From a checkpoint of a small contrastive image-text model.
Model: 11M parameters, 64-pixel images, encoder arch vit, encoder norm rmsnorm, encoder moe top_k, encoder num experts 8, encoder patch size [8, 8], text encoder layers 12.
Training: muon at rate 0.03, 5800 steps, batches of 128.
Data: trained on procedural textures in two colours, tilted and lit, 195000 training examples, 3.8 epochs.
Rows from block 2 of the image encoder of a small contrastive image-text model, named by matrix and row number. Rows with one number within an expert belong to one neuron, the router's apart. Each number is 128 + 24 x the weight over its row's rms, rounded and kept within 0 to 255. All counts start at 0. Numbers have three digits each.
After each expert's rows are labels from the 100 images, of 14976, where the router gives the expert most weight on average: "colour at peak" is the nearest of a few named colours to the mean colour under the peak. Only what is clearly more common there than usual is listed. The data: procedural textures in two colours, tilted and lit. In brackets: how many of the 100.
# router: router (encoder.blocks.2.mlp.router.weight, 8x256, trained with AdamW), inputs 172-255
# gate: expert gate (encoder.blocks.2.mlp.gate, 8x64x256), inputs 172-255
# up: expert up (encoder.blocks.2.mlp.up, 8x64x256), inputs 172-255
# down: expert down (encoder.blocks.2.mlp.down, 8x256x64, transposed), outputs 172-255

# expert 0
router.0:092105136116139136090140183135106132120161115153155103103110109105145152107157128079113157074144140164127166153160124136112105099143127133114134136137164116130145124102160133137134149102148156137122106102153096182107134137127101175086091174102095173094
gate.0:107126133136097108154134088099141112116140130115122130116146181155080095138119122197134125149120120117115149139122145155142187159144113106125113122101111098136127167083161161122120140137100122103088124121121137114142178070144137149166131134117175110127
up.0:123124075103169128132121133140115154124121137107124104122138113101099115100121182121144102099091085123092166101127118127121113148122129140128147153123126149137111114136117115155123117131142116084136121108116122119134143130156136118152164108098092131117
down.0:176098133134120110156106110150161143124147141117127130134126107155133148102127119154142123158068186111148123118156097100163126113134128116153114143121080109138125132164122124103148134108132150147132093128132121164123137108142140132137108121109129097128
gate.1:104130141124117094157096098137119164145166087117104152155174168120119117140148119172113098101136135112099115122117100151174143136126146115083087108105106122140110123127151137109165127164120125122136120148124148123082108088071111151151151162131157109100
up.1:131121075133114156130152112114124154119135115132090097119090119144179105104106133147135160142102145145115158131127120133084099124119119101098136122129156137148128132128106136119126148140099122118108096151118124138127155159166137107115109122185128125105
down.1:107148183139097125138120132113137126106130128152179128144120125160117130148120113128136130065156146120123133142118127092140123114123125155148060204131101126132154141150118115111125105113134125130120120162177132071148185132122137148085138165151179143139
gate.2:151159102132117100156139015114115140074155180144088144132142138156098163126102069121153120158128128121132136111151120103148159110103083150157138139144124129138120126136121150129070193148114134128125148116134111142089110098132137146139107096133150077128
up.2:101075106144121092138169129129146148128102101131129133161129124107110094133108136136085117162121174136141103142132175150132137155178125143135102099164116145101119130115120142128185154157120140115121135128134104158152120144130141128153084135133082060122
down.2:161113142128140070135117131116129147128157183144150104142103139138145132124124102158168119099139158148122114127142160101114114126135113119138147127133136118126114112111123138167103080131107086142110117140143118106076110132134121138108186124116126165148
gate.3:131126141120105145109101139100159125137115141140102145126174134063117145123064152161154137127144125121149107133124115136108146121112131128144133120137083165152119136105131126136118128118151151126131134136133081140127128079119136133131093117130208146114
up.3:125117120100131145149149163140107107096140146105137086126116110126131129143132083115133133139079104150132149155154115124065133100177136097182181144150164098132125129150104104127130129134141118120130184170137147133164128154140111112108126123114088101143
down.3:087125106118144164136115122103139121135113145138091106118087120106089087145132142098130129174084130124123086134140148124113114121120146125119101114160148095123108116147130137111121125101090137119127125150128143115090150118147117113126131134160185064141
gate.4:136123154115073110114141089105124116138114143095117136146162139106083120102136128133151112117151140130171132139113125112138155192113107152146142133111101127104128135127184127128112119138144095132135135133133118079154123107096089133173132106137153094125
up.4:126091124144098131078144123092157119113123123112125139120131129105069122077165120128103131102116119125149117135131113126135131137152100130106115148148110108104161147153174144132111126103127108126124128092148118119138123127093098143196147132110144068114
down.4:135139118098102139173134106104076102144107096097146158111099106162061113126118151131126085126144138164112134114133136112136095136134155106160148167128136099126131119141131134130134114138102143109109089092089142120151097159160137099113177100127145084137
gate.5:127143135141117115128152086112177170135111142167099145143176123156117119085151097150174094107125118164116103133118108125147122128138118131101127118132079121176089159131152141101114151135138131112143154118120110062095128111136136140127159118163185145120
up.5:113092078131135116116124143130130114177132107147114140135123148101092111131165120155135118156175159093123156143060132106118139131103113095148167108092136146072104140107126157172089136161099110131131137161123132151178127126121119112094146087098150102122
down.5:138121136132127130114102094067129121135154171119101116118118104140159142111107144135109121114171133132107138122132150121138113117144150119161086017120114128149105143133139107119136127131168120143127166089116137125100130110195124126138135154135150154111
gate.6:138123142132092110123124113134155154148106106129097103161118179164086113177097121154122129143134156141105071089101144103165179129102123160096113102095108124115086140124137132180125126155159122132115152117141084121129146129114105131168091115132135121167
up.6:157142106094127108177129144133141124146151127129109119114173113059156118117145094095134118155163139119121152140147119123124132135173086140146170148109115132135131124096146124156123158177128144148149107168127122168141088094113124144138159140133122166104
down.6:108136122143129054112132109166087123116142163136107122117129123102099181122094139167122086107125107130117086131118133135126127107142097133098094156121132122141150117103137159164145120136070148111130129107121133130108137097203122128120104140106127163130
gate.7:159134152165107115144140088116149156081129126149109109148128184184141130130131121170188159131145127105107109109103116123171169191133107119138135128146137133167105135153154171114068095138098129119103122120115129102156136099137136119106122105126149132159
up.7:118126112126097155104127157146128117123124158108142083110104129142097153128101154154169159111159101131146112132130121130084155134120120117103120178143105134130151091107113115115143122168081112144099105122133131127156133071130172120136141089164089126160
down.7:099127177128143120083164170132092128095140152126138174134187112131141131149124145131126135152119095139129108138099130102126112112126106103148156157140145107149152132079117106133104127092159090135134149126133123117153139126195120119078143156099137134127
colour at peak: brown (71)

# expert 5
router.5:127120117158137147118156144100117144104142137112148111121108091098106158148189132120125119082134120151105155167109143132117102115143148148117107127166154151104156141129149132159127122120128146120147122126152117151106147145152131119106101130087106144101
gate.0:163139113108124139117117106141158148121107136123126158133130191164124145115159102178146147114137119119195139079165138158110114099181120135106107103127133084130139127161097152137095145106133162130094074152092099134131095098146127111151166112151146139110
up.0:093160108107139113136128167166159158117114107124176095117128102165120161147149147127167099091184146121114131118125143136171115136163088148146128125128098141124130121102122131157149094164187132130145169104124110123150127097128104142117096154119115146087
down.0:090080126117144104116121167164132135106125078120126127097118094127089111092135131119110146108104132098156155132110115136127138122120108119178172155143096151115159132086122120141173110120139121100118119160192094118155093127107119135132097144150117134116
gate.1:111125131109106107113100092132144120124148072129089139169150131144134146105105148159129123173136124115119102115104112116108133104137177114136167105115120153147097140135117130138117095109143131127115138165113137097150117152123097128149120087171161095107
up.1:092120096157135133140090157096156140152127119118173128096149124114127136090085113128122121119124145126135104103124128121118136140113145119124117106109092119147119113100128111135146156123115164147120117150123122116096125097112095150146109092139134056112
down.1:103131097123130094155114103121078095112080155148113129135157153148159123127133118148104120115116132118121126155131131146158131132152090143072131150138130142140091154115130142111178113113142134121097104155119153133125168146119120121110125137116160129129
gate.2:132145124094115139136146112197148123106144131149173115112185163169131110106111095162153107147113119114144081124122121130151120134084116113140097139090127111131155100139137158102100163142080145138127133174149166125180136095151101104187152105165160094123
up.2:099123135116110157140122113124119156094122108110138093097141170165116114127108122120165108160128110139134117106162132149085132117125120094164161165128128091120122137153131143089111139097138134133132153148124192112197143116113128107092139101144136064103
down.2:054141123126121156126103146138090088113102124130126160135143106139132126159144111138149131164107144118134159149110140119140119127135090112132166166123114127119162120143143116154145111123132117123120060136121135160185143102113126131134133125142131100161
gate.3:139122148144103124104115101151160117144113164093153115093169116172049129135109095143123096170111141142139110135102144099152142152132133086128110145109133142112115115138145123144104151150109080115158124089133152122119101103148136100171147096170148080140
up.3:115147139160100128141126168180136126117111128145076122141125119071154104157091135106125132107147163115132111118163141149148118157134087092127129177112128113174156150131114144111103118120148162164097130147114111113113119059126152133107096152153183129119
down.3:056158130103141153100107145129182158127124126138106173140095083132114155088131151141109141131151125106155140159133125118155133143115120131098067157111145134141141119128114159148124091151146150148119170135135121130152102088080126125121147085121147147130
gate.4:153143135086160086165105118187145138109141123129109154125137134139105101161135134136121130158118143138075133156062113093109106173144141131164141102109156129129105107153110124141146067111148088121139134173151111146119115096104106126109152118113117139123
up.4:143096080076105124145145136162125118109121120108152130147120139140150142133139095143148108149104154107126134123100124182163146160082134143126084142152156146107143101152096147125200121149096096135092105179119124116106128120151108122117165140166154149103
down.4:085123133118127127126130107129093096087148098150145135101122171127141126094137119141179143188150154103113114106159096111091151121127099162104106161129123099107133108155127122131130125123174140124140167136066145117093137105166141106140116119114133220155
gate.5:134104163119086115106132117195140090172130165114140177134153181132144099104106123159157146113088146094150133171098117146165143160125113134117148113117120113108128142124107160166111108106140126152121167139124105127158126109124102121136159105126136129141
up.5:082141154131104137099088184171127117163122133096113095110110100106106133133059169086130141124117121131134149090161135115094182094127131131164166167166127134161135126151151107162123105125146125139128109129132140088129150117138152121116097144152133099131
down.5:131113131144084136138141149130114107132120093103197158123107145101117115153117096115150123136164153104133139106130142158116130120114163120107158078150122123094149150129132113128131129142119149119130117151092128098117149146116151141131095096107113167151
gate.6:161127131113096121150125103166151139103142155143128132093111130130142127143137094156175099121142137148124122135158156124169132113167122115129105116112135107104131129150148119135121146177072111111123174156090129071138142090133177110137141110200159122131
up.6:164127116079144090130126195155110151149155078125124131111105144186140100122129102124132134102142165130078113111155122144091148131163112138143132132122110122098096139131171102140135127159144138116140113158113111113167107143141135149114151150150068067138
down.6:066106104118122120156137093136094119103154139114133101157143094113099125128139193154169125166137106140124175118125125111157099124155141086162140159136127153118143139100138123100137149151113118087128169120111129110129125118171152135164098146121108173138
gate.7:139111148117037098156110082174124087116143080119128156156143131123102146137087108151145134133160158124148125115156117138110147139146147084135138124108118126143138137130141138081126107113135135141140075148089115115099107118133142114181132128178153128124
up.7:118139117129166112133105137111141174136111106128105116153135094146147135100110125136100128135124134142093122108115150108120120107136114154163100119136128148111111128158106116147127195163124144095111123129111104136107114134121099118129146112115091155115
down.7:162110115129123135103129109137137144149107124126161129121154159136096122150129168127157144145146124140118112116134142132126143141130146115098066165145126098123142121108121098148088106133091177105123127098168143135127108118112132134136156100141157006145
colour at peak: grey (65)

# expert 3
router.3:129121128176151127104129173068097127096122169130144098124089098134143106125150132130115165106115098152089140135157130150114131099126139127157121135162156131139153114113139155110160151133139167153149135102164118174138148151139107133120120155119102156127
gate.0:117091173128111124175096066117142108157115107110105111173133139144149098109083141126166136140141137151131136102126133082143148127127132076154133139107127111142116128150091124104080074134147108134192101172113132107143126095102137105178152104139162136123
up.0:137134128109113137141109112143137185135111126122125112153157112050109116144119142119099150076130089145130114150170157138116131157137113160156128128138101099122122134127100103168139140170105181131124140111139134126140110120126117129112087104130139111116
down.0:118119123146133137100126155087150142113124158122182139123137129140122133111148123141155117136108110114125088143154099130118117125153116164140185173130123149136163129079142129125143140054113144129122114058096157118150147119144140096101153143083088136133
gate.1:103153119116088120168118072166140164147138113150148154154165130137089132146129144142117132143119170092140055104106144109135144108132127126093129109066123113154089098128125132105136110113112131135119126128128130122158091118134096130113129063139161130148
up.1:131111131132112119157138110136159157116101132152156117105172102158099120104114122170144082164135142140181074120102135102147128176142124122096145146119137119140085104099134119089138143091125128174103152107130109137138110150125121137121116081119128107126
down.1:086094128121125150090142137123117093124127115131082137147112151130194104151136134121133125114201116143143086120140123107119114127110112144094122142138104135130128118180118115121118094101167123150118116168095116111113107117085110106120119188132118128146
gate.2:135117134114102124130154064110111093162144111135139120109142182127123131108073116147208115134138131118128115086150135081178114138105117100143142158089087141134110121155154153097076137100133110099126106160098118153116126097142127126116158108145146097143
up.2:197116117123154129115106109137087165101123170155104084156129139129134124130088123166107116071151119132102100118159097144142107124157113160082109138107110116126156147117162095109137151135145155106115126102136140163133139163110137150129115173122152092141
down.2:093138145141132124111136099137154119137122106137073126104176139127189126143116101123120122126147124145124155113064124153120082130130118116103093192113121133115119136137145154119123110090129154119109115088088126146174135120128150140120168152106192165095
gate.3:131108133108096108113113110112129130136140105093123158150138133204076102133128143167156101169108179124139121095077125128160106118164127100145122110130144136132112165137119110114096096128095145128132147128122149139146119109143135128134107067164174082123
up.3:101130109151094092113087098124176143136155083100127110132112103077114144150101107139149132155184115131129117136113150113133170103113125079150092126187142159125129133127171141111131090147142116156173117092083085131160096133111126087162090110129146152126
down.3:124130106101121159129112121134057145132155121109145136124134108104107134160131135119097121103129098100127134150127114126118137128168101102100078130108108097111133113133120146168154132169156123137135155124115123131121147134130116125143135128114035098140
gate.4:088175147128120168140128108104167145117150136119117151131132163157095121155136126132145112141136162122136131100111150111079119128145110083111098119130118136145094141126112119158081128150116121090100132151123144137131151146103149116152177110151183090118
up.4:148128168113082109148102110131154127149130117092125111103153108114180136115159136127162140135103144134088105137140117091116157079127137161145087148131105121126120094161131094146113117184157132120133119104172089107120110161136124143116144093101141160145
down.4:151119125129117109140111113112112132115149135122080117132151135124102133132130146137137122124153159117108119141110121127137140115135082137102107098112124159114113121118103120122133070155098100084122119168139139120124151106083134146091133176116136122113
gate.5:127114156119077142134101108139130117148160087121127161157160124120115145125123144151139142126096168128089074119147149138173160093153117112081137094088126145143081089124088106154109132128136132141119138159105107081132145135155104134158150105104180088117
up.5:125101172078132137126077146139110164117189097112166112136130116085106140129141125177150111144124116125139136164155124120166132100164143092218142174132115130150147118141108096123096142120119119135096116169137175091174103131105121124115129094143127153150
down.5:168142144093116125134113090085134139093169061119057121119117135134121148104146067102132125108127103140115147141127123099096120132109070078164160096126123103098126118100135114128121145129179099162140121146134124145158129125121118139108157175113169133135
gate.6:127138134130104099119139056177151161135125130119123141144159121187094131120107138146138124123093128121165093115103139137169156154105121134118052112131131125119114083162113112110094114154097110097092135123146148122115120092092115116156140089113131086127
up.6:100116095119134114124144132107181122124116122156089134114114151078161151112136079080130130107158132154079106117152129108118108094115126161122107121180161123126127132095141153151155087105142147131159157073120093158086103115129106144120091138094113170104
down.6:113115130129134096083133131079112139100105067158085123151094161115081105162127116113116135131174100118141124097132116115104147105178113110136109105121117098099136121152153115147124118123160114109138122127110136131127165152155141133125128152120131064159
gate.7:110118132119116151144117046144162141160099130127135124154157146147114135140142131154155142144138133141109120100167147144149145119105126110118137109110112129130114146130111138093105125122096094142099150152099135115128139142093142141115175105133134087132
up.7:101089083091112090141142095117170109167148136117149116122150112096130079089138135110137155067149092090130139100129135146146134191128097144147125127133132149140190125134152160157117095153080140122131108092099150166151084135161153126142112144172129118118
down.7:177081145099107101164134139156147104112145112132105117171085132113149106144150131128114121144169144088132116126139084148138141117140088143127102106116097129144094123109122123147114099124129132114128150084128151134170123112177112153124153172164121127131
colour at peak: yellow (31)

# expert 7
router.7:114116116120137126109148151107092133129139089138150103106111068139154098111144146107113154120126115176124162127161157150107086096134111140126131179160156107125151122095103134144134163096145120111166110123172105147093110167117141114125106146109113154105
gate.0:124112108086109129126062119152123160129155132109160097182132106137141142111112116173140104143119147149113135084155110150156165129104135139162134125105118138147081096131103127104077113118089093114087144156108109118160111088154149146106136115133176126132
up.0:075070139147125098148158127100153119133145132168157119145119119120134129106121135083120140099126136125167125164099126113165130147142068142150135129113149098134151151131133123097128151109159134096156173134173161146148114145119151125096106155131071138146
down.0:054124156143157107089153100144125103120121153140143126140137132121058098098135169134099125126128122144146140149119121136150119130131101132136140093132151137124116128087137089119115100147130078090107118128126136135151150128138127115157147156137142109141
gate.1:127138140103076140158123107154129114128122114109133105101114164130145108150104152104214102116115155138126132128129165118155140157128154118112197135131132128143074142125106121151100093140111109110117166172144101103191133108131144136118141108142152113146
up.1:145152114124112127118121163075168132104154138149071152104140147089126160134114118106136139164134124137149123147154125111089060095152113101093147128104133108134109146098091172094113159116123098145149112145112091091116112104131145132122107111113131215143
down.1:081106141128126133098133148125168136090112164137082107167124142082159144145135172125136142160129156084095100145118124124112128123114123130131133126097137088159112124096129108117098098146107129126135101134133132155140165133135119117145097115123123110131
gate.2:130138132103129114119155126129195118093122122117140165115126140161133114069081132137135131113123087066142133101137141087129108129081116100167172134133109146147112119147141140125091104185128146124092108144120132114148093098143128161117141121123191142117
up.2:063202121126098160107128129128150142124118107084094140136137122161172121097124094147125107112126144144145094145128106141120125144128123111130095128124132117131140147120128135129079145152215150153138123103142091074128145122141139107163134134143136114081
down.2:130126134126125109132114117097125093148113127117101098114172166140111116119110127145139119101118136135125121151170092133151147144113100136133135093119124131133122129138137118127071145130165136164152105184123150125170152131083142124172100208101124129132
gate.3:156091126133101107110113073145190128109171136140132119121134143126109144137115149127151088158151136136093125118144161122149118151099118093115123123080074142105111143180168113126082101173164125122135159127097147108125120113144129139160112117138148112118
up.3:126080096134127157143129140156159103108140112140162115144109132137140151126091127110121142170124149109165095096150125112131151126168115152116102141123071124152135141170131125106149090127103137122131105124141180132154123094158138151080124181182154101096
down.3:065130113112138091123118118119147188126135102140122136118087100130122130106120164139127141104156162138106135122105128112148128108144128140119174043138129123114119135108117124154146087132111150086106126168112158122144146123120120148147139165112166112149
gate.4:146183131114153112165142146175133120101120177106146117161144141154148126162103141124175127125135119107100124099140138130136136105084122173122106156106089156128139126138146121097092074160117132118109139158108099125166146106135163156077134121103110099134
up.4:157136175127126120152124153117146102103111107147110124123110150160131159145117071118129160121128118102113149138159121149134128125144113150134122152105128108123140133136092136126106083110111114170131142128137081141158118148131120146145120082116157151153
down.4:076117144150151137162142143078091104133171120121157116118096100129103119165154105137111142199118105126127123095127129124118124148167108135147128110135112129103121133122116142140120135094105134132129098099091140125100164141104141102105160143126156125159
gate.5:144141098146130146113147112134149108134116162129104154154124163078118146156100168174137091159135153142123127098121122132082114120082134116144103097080117155141146118118120119113113121128129100135107145145111109154119136125112107127088084131099149120100
up.5:152140111130140127151136134137131142169164130136107144174112138169138114144148144123118130112137139137094122168079159124110124120132141126160123085123150170139096124086109118132116153117115167111112149159134142110117129162129102129153118119185164143133
down.5:117116104138135141141127119165146145116146123125130106089107160115144127152115061089153121142103126153142143123119115132133113138115121158138052113115130118157110110182111129097130105135110134126146172168142111157092169084132125152124138138122166082098
gate.6:123113113117043107120115137104116109141122107142163111143160127139113165185108138155140119120151142111122103103115129099143146133117137141149082151101124130135165143148105111138128133136137171093079085146095113082100116166104101120135116154106162120155
up.6:130137140139149131107087150150078132148116169100134124178118089118122106148155187117101145119083151075114120161107160129068161138165119098126140108159157136131113093121110112138105125165093134116128119122153159090092108145134121119112187119173120130142
down.6:134146133124142156109127072150164145130122138107109119101101110109138124156117138144141111077129154102141149120158121124126139123107088154139111187099097080116144126131141111161135131133091107147160105218122134161120149116145136134108127122104137139116
gate.7:159118138114068146146130099151131157109139108114119117131133161132113140128134142153210120156158124133167111118171132114156180126096124127138115157141121125138096159137116130121069151143104126114149125147111149108153119105159143130138204130161192134121
up.7:186122107142132107118126127148122160133103080128132126122143117115091113132101139148162125117120130126159109150133155106130082179151129164140079164120136133138099134096120107145066105123150165143117120169129093077101111143120122133195115173144141135134
down.7:057110107131159154112126129080171102107115150128144133125118121101079117121149108166116110133139113110115138132115145137102120121139148112123167119163125124108129123153123149142154092165078119110136123131165118097100058112070121127153131102116112147123
colour at peak: brown (54)

# expert 4
router.4:128092106123174136101143183099082131116143145131152152107118115109159110136160153109130134114133143161087135145124140143113093106160130126131154175124172097123146130109126139150137158125159148136143113091132099138112123167186124081081125168114111144089
gate.0:167103154119079140111110075134119153139112164142112110134188153119118147158092124124167167086098124147111080132152122134161128151104145136102099102109112136143136090149105099145137144122153104131116119169121158085173125111168093134121119099094135116158
up.0:167081130125094147135139191114136175099124124119094153111095164144120156130131165124184125109134102144144120155115126094096072104159117104099109129110155143126154159142103121128114107102159146090129146165157157086166110158109137122136119155164155131127
down.0:113133125119109130162142137133121146118129089142104113151084141114149141171127092140094117044156120115134102147140146128141146134149118141114075104154135120129155135140135137167123104140130103125122127126138149102118123131195138127082118075116135131118
gate.1:136132125146126090140093149172112115097096137132155082164147120128063157140100146162158095120121132120112108140147118130090153129095110162102116133145084120142138106123138106112092130135106143144123129172153112080137127074128122139125114107115159132149
up.1:098137094135132099130121124149130169132140142115124148122155117122123062071072142115153110122112134135115117109140112143112160140181119154117131073090107148154109130127167072123161141138145165104144158130088173117097175124117133140160128104135123075118
down.1:162110145139124131132079126158137119130119175109095138116074124117140127144138126112137149107103110126123096135145116115144146133131126116134082173102136161138132120103131150128142065129113124203136169115125134126170113115146153154149125174116078106120
gate.2:093128123113119121144100086087159127146126121141131127192174174138116132133086106161184145120146157135136159123153139131175118119089109139134101108114077136150126122120111152088091138142138161152146130143129149115116131096116122147123129103154172072102
up.2:112138133126162119133125103132142142154115129123131126145179138154134146127088140121156167114115179146122142136130125153171100131094103151135109102121056145153130133130121146081130146173135157133156104147125145135105139133123115144134151098170165089103
down.2:167133149097107112147122163158132091157153092123134135127157138140148109103124098127143134100149125114150145131146118138130131113116114127089119125114126127131129096149128105146145126121142148110136072116137149105111179137196120146126131136097115255135
gate.3:135134168129086139132133098124134127125090144138104134161115090124096127130114142140143143163118090124147068105138149132143153147097109105131141120118100132138109118119145109098117141130137144135119134107146118178147130106139186120109168120130127106129
up.3:067130102106123131117102095100136121107144135136114133148138149141138151154134132109124143163169138130098171107120142095161142113088119099134153126117146133160126126164126151121149103134102121145133111140120104145144094134133094148132116145087156134128
down.3:123147097092101116129115148199143155130103148132110130124083131112138139146144136122119113170188073137140150148151154131101121139127105141051170093141171102110125126140126167155140082139108153179132109099126114116154134151146121114157133161092149160118
gate.4:095153161118111134131128056122157165133104154120129106151130130115084125128099082135101112141138153095120094139163109133142139137128140123137108116046085114165114117153139107069065111170141131131147137179107154124142119111136135153148117091140175107156
up.4:066160103150130148180137109125087107099098157131089117099149128080110130144117133128139168125191158120159144127155143165106176147114131120165133108119144132130118113161110120126108123120101128165120109157114130187120102129129126117152108121125148154124
down.4:157115126126146116119127093099073117134150128157124155114060102125123118121110075083123132141070114122104135123141138147140130130135151154112114094134108193101139101138125148122159125136084154099134150196089150142143157137124126123086145086164102135167
gate.5:121118144123127169111082111159181166113114159127095111151116145094069146125090117152136106183118167138166110108114136101201175153098135117125071127113098145147114119147118131119083106189107129134125174165141123151160169127085112124134160072107209100146
up.5:126139138148166143134118127141118150080151137101099137141142133144161134161135140095117138096102144125088157156135095135125140096096109158154125115151186109154132150118163092111141172147083134131152146137143118173119094132152138143164151181090058109111
down.5:157113141141142140155116122182122093148136115126141110131096071118088138145135135126121120175102123140146135109148101122136146124084119118126167161129133084143147128161131137105125132145154111101149119204124144129204142173093144108094144064138233098134
gate.6:125162132117094140167127089137181085139119137125133150153139164137079130181138149162131158154122136144121122119131125101165147124126133121122108124105136131137110112138164113161159116118135103137140163169141118147138135136118132104155172077124198126101
up.6:169128131121108116105136149117148114133145112145137166109147153154123152115091138182162168116179120132141143114167175128143125124125108122198102119119101139124110146111121153115163107128136143136140163127150088167114142113141169131138124120163120133145
down.6:183159148105094130098112095130173142104158128147142154104138117155126159104115135102123138126146132137134149098136112114155132104144135124072150171126142141153131139157157122118100117117129129062142108111159133073138094144082125175108153143139163145150
gate.7:138125151137127168112118091115144120116106114143103114133112115160093131125116150158108113110125120113133104113154133103086129087069143143168103156127098128139127142117144119141111113143094116108131159094171129129158134097128138128124136108151192127137
up.7:106134118141117177130151086108080086167112102113143106132107131150156132151112114144151135141150145118122118142136106085124107131091114092175152141138119136139114118152153133145141099104148118118150137109125147079168147166129146112156126107137163147129
down.7:126129141121130148166123095098194153131104184152138121126094124168137118133158138128135129102086130129154150121107139142155134143156127122142143061131122141124199112141102136095143070092115103100112136084150157149130150171153137138173120132164103079118
colour at peak: blue (43)

# expert 2
router.2:108126119124140145093112181097089145149123121128129123105119093105137109139120162087106157113140114171127144170172139122098096115128152182118144149127148117146140134113104124145135151124151158146146091137121110146098139175090126142114093155112137177082
gate.0:145103095165168130130109094141155150114072101128106102140136110202121100116108179140148146156151122108127082088110114126147158146127134112100079103117094131146104115146130116082131120190098131114155161099138120157105139123114083137113105105164137150125
up.0:133122132101089157150151144110120139124140143127143134110119153082138116129145108098146121090109138108152145171126113116101104138117101115117168145119171112144152150147135112164168164113155066126147077163119170133129131127085163099128159137120127093119
down.0:155086107127112125154110125150150171104125198144095145132059099130087137124123194134127135094132141130149146136144132146132165115129109139167108176141098125131150123102156110123125087109137125149142090165153139147093140092187123126089152127145122097095
gate.1:141112148175116147143132144128140120140138118157146124074127144108104116143095126122174112165149131141195122090153152118138143110155140114148086183133116129131110108125177132119112102113110127096117120116142103164118117097188140129147110124120121134115
up.1:140197108131170124103116125128112121112139174104150134126128135160099155123141102136105119100130138152065138154125128152113132139120125161112139106131124118126119099122113126121129159143092126161142115156104156159185102152132100143134160161093181150125
down.1:120148118120127086171136163178098125144144107122158136113159100126130089109118114126138113067124106133123094114148111124117137137140129146106141132147109126113141137138119141145150131112109150203152115145154130134207115157211138150141140100076137143124
gate.2:102122152121137114145136118087114091125139139117164095151166120138119181115109138188136129133154149102116103138114110137165155151174136128159129094095101140164089129117121156115136113121143121148149182166122090108155127106113130139119100142095165139133
up.2:134112114124141128112172128151129101128145157119107123145134125101142146135146155139113118094167130148131130161103109091154083122125152128145104119118140131146108167098151138148116134150108116097141193165095134134133127146105141136104138151129175123113
down.2:144110110104155145171116128133086132141137142099142134147168110112119133105114119141075115159162102121123116119132128102122128135120134144124134155110148158118157117147108113183138126145126116116123109123119155096147083131130119116123146111123179121113
gate.3:195120167111129117118131092112149125112130130121131126121121150142136128133116169144145137108122111109142120108183128117137128144158118107091146177108171155166102101145122096110108111126149117174151129132119145099126165126148102146163179145141172116119
up.3:185145131148148118154104126143183165128157143125098113102090070106117101119151154142091100163145109103110112137152115108102108154154135142162136165128147161150149119166129106120103128098143113146147138130108146107115133073099133111158147127121150072128
down.3:131101175089123119087122102118117160129137141136107152134169142128156133116105129118118129108146129159115141130183148122147137134124089116148118170123151117124145123113126111119115122119113126103126141121155133113083096145121144108127119149153133157135
gate.4:126110130106102091099130096144127130120117136148129113135138156144093151112126121130177158162130128148153135097118092114194129129100125157104127109104137156151119172113112130115109128112138073135097137137144092102124117113108133096137134105146161105141
up.4:121101107150157158146153162119131183133089139119181129125049077090148132142149148103138132104110146093088112155112163151132112119096140106135119120134119098107163142152140135129128148128151143122114114153112138105129142182115109133176131109112137127138
down.4:142159124139141119101124131141172083136086095135165138106095107142091130150113078137086138162064090061141110128122120150116138133152154110068147100145079105094101110111127132090161144158130153108125125125106108119121114118141129152132127124151114169134
gate.5:107088147151091150135114076128124129121130194106089133129144130131148120130144142119140104094116115126123124065129137148142117145093114120074142166083101101080155100151121131109064148138103147130120116120136149136120094118165141102144113111080128085180
up.5:131154111130156127141131102093136094137140126153104170099126114069134129112144123119157096136145095101090164160141111155139143130125118115136128113129107084141161150082110109114114106085137121100122136129147130120147142128087126108118160136096158100154
down.5:120101133135129179052114129129094121161097138118161130107069133133119154122103092144145128087166114132077161130139128144109130103106121133136125119147134147110137133124120166110087148110121167086098103118167127155105121103117123112144087131113105141095
gate.6:167126179117116118145097134143108153104125125089123111127145137112099134156131121156204127100084102103104097133139139130125132117151135131127172134106102134112134127163129133128117146150104127109088128172149115096150151098139125112095099112106131138157
up.6:123164115141137129125138093125150120158114151125183176127087102163109126126141135104124110124201117159072152130083090110126122131093136161150132140145111142123139106119145117125116120077136092112124133085101145123151121124076130134158155099104157136135
down.6:149114122109162123170148104153149133106120149123158109103121111139124125101100076095109131165108093158113117171123136130132126129118159127149103138154128139124173136120134148110138091152114156171152127138111124134112122143131125147095110147096152162103
gate.7:131150170175117128134108108115172103175117156102144128131124135175111076140126140153180135169137087158147134112129083119107135194128144119095183136124085128112107142134144119044111161148159132127128169119105113156181134131152117096185151090102138122120
up.7:152134110098085111177112098101121157110149122127162158088130099153137127142140089150168095097143144160129113125102097109094111137140104137109122123098130132159121166111103116117113128091142132126117147056111122093138145134130138125117111144133138094122
down.7:137109142151137141152161140213184123138135153132154140106093106137125114104146099130181115133088145131129117149105128134137138137144125113126086137118136105125100126147112101108129135128143128152123135105115096115144142097104132100128147163132125189155
colour at peak: pink (28)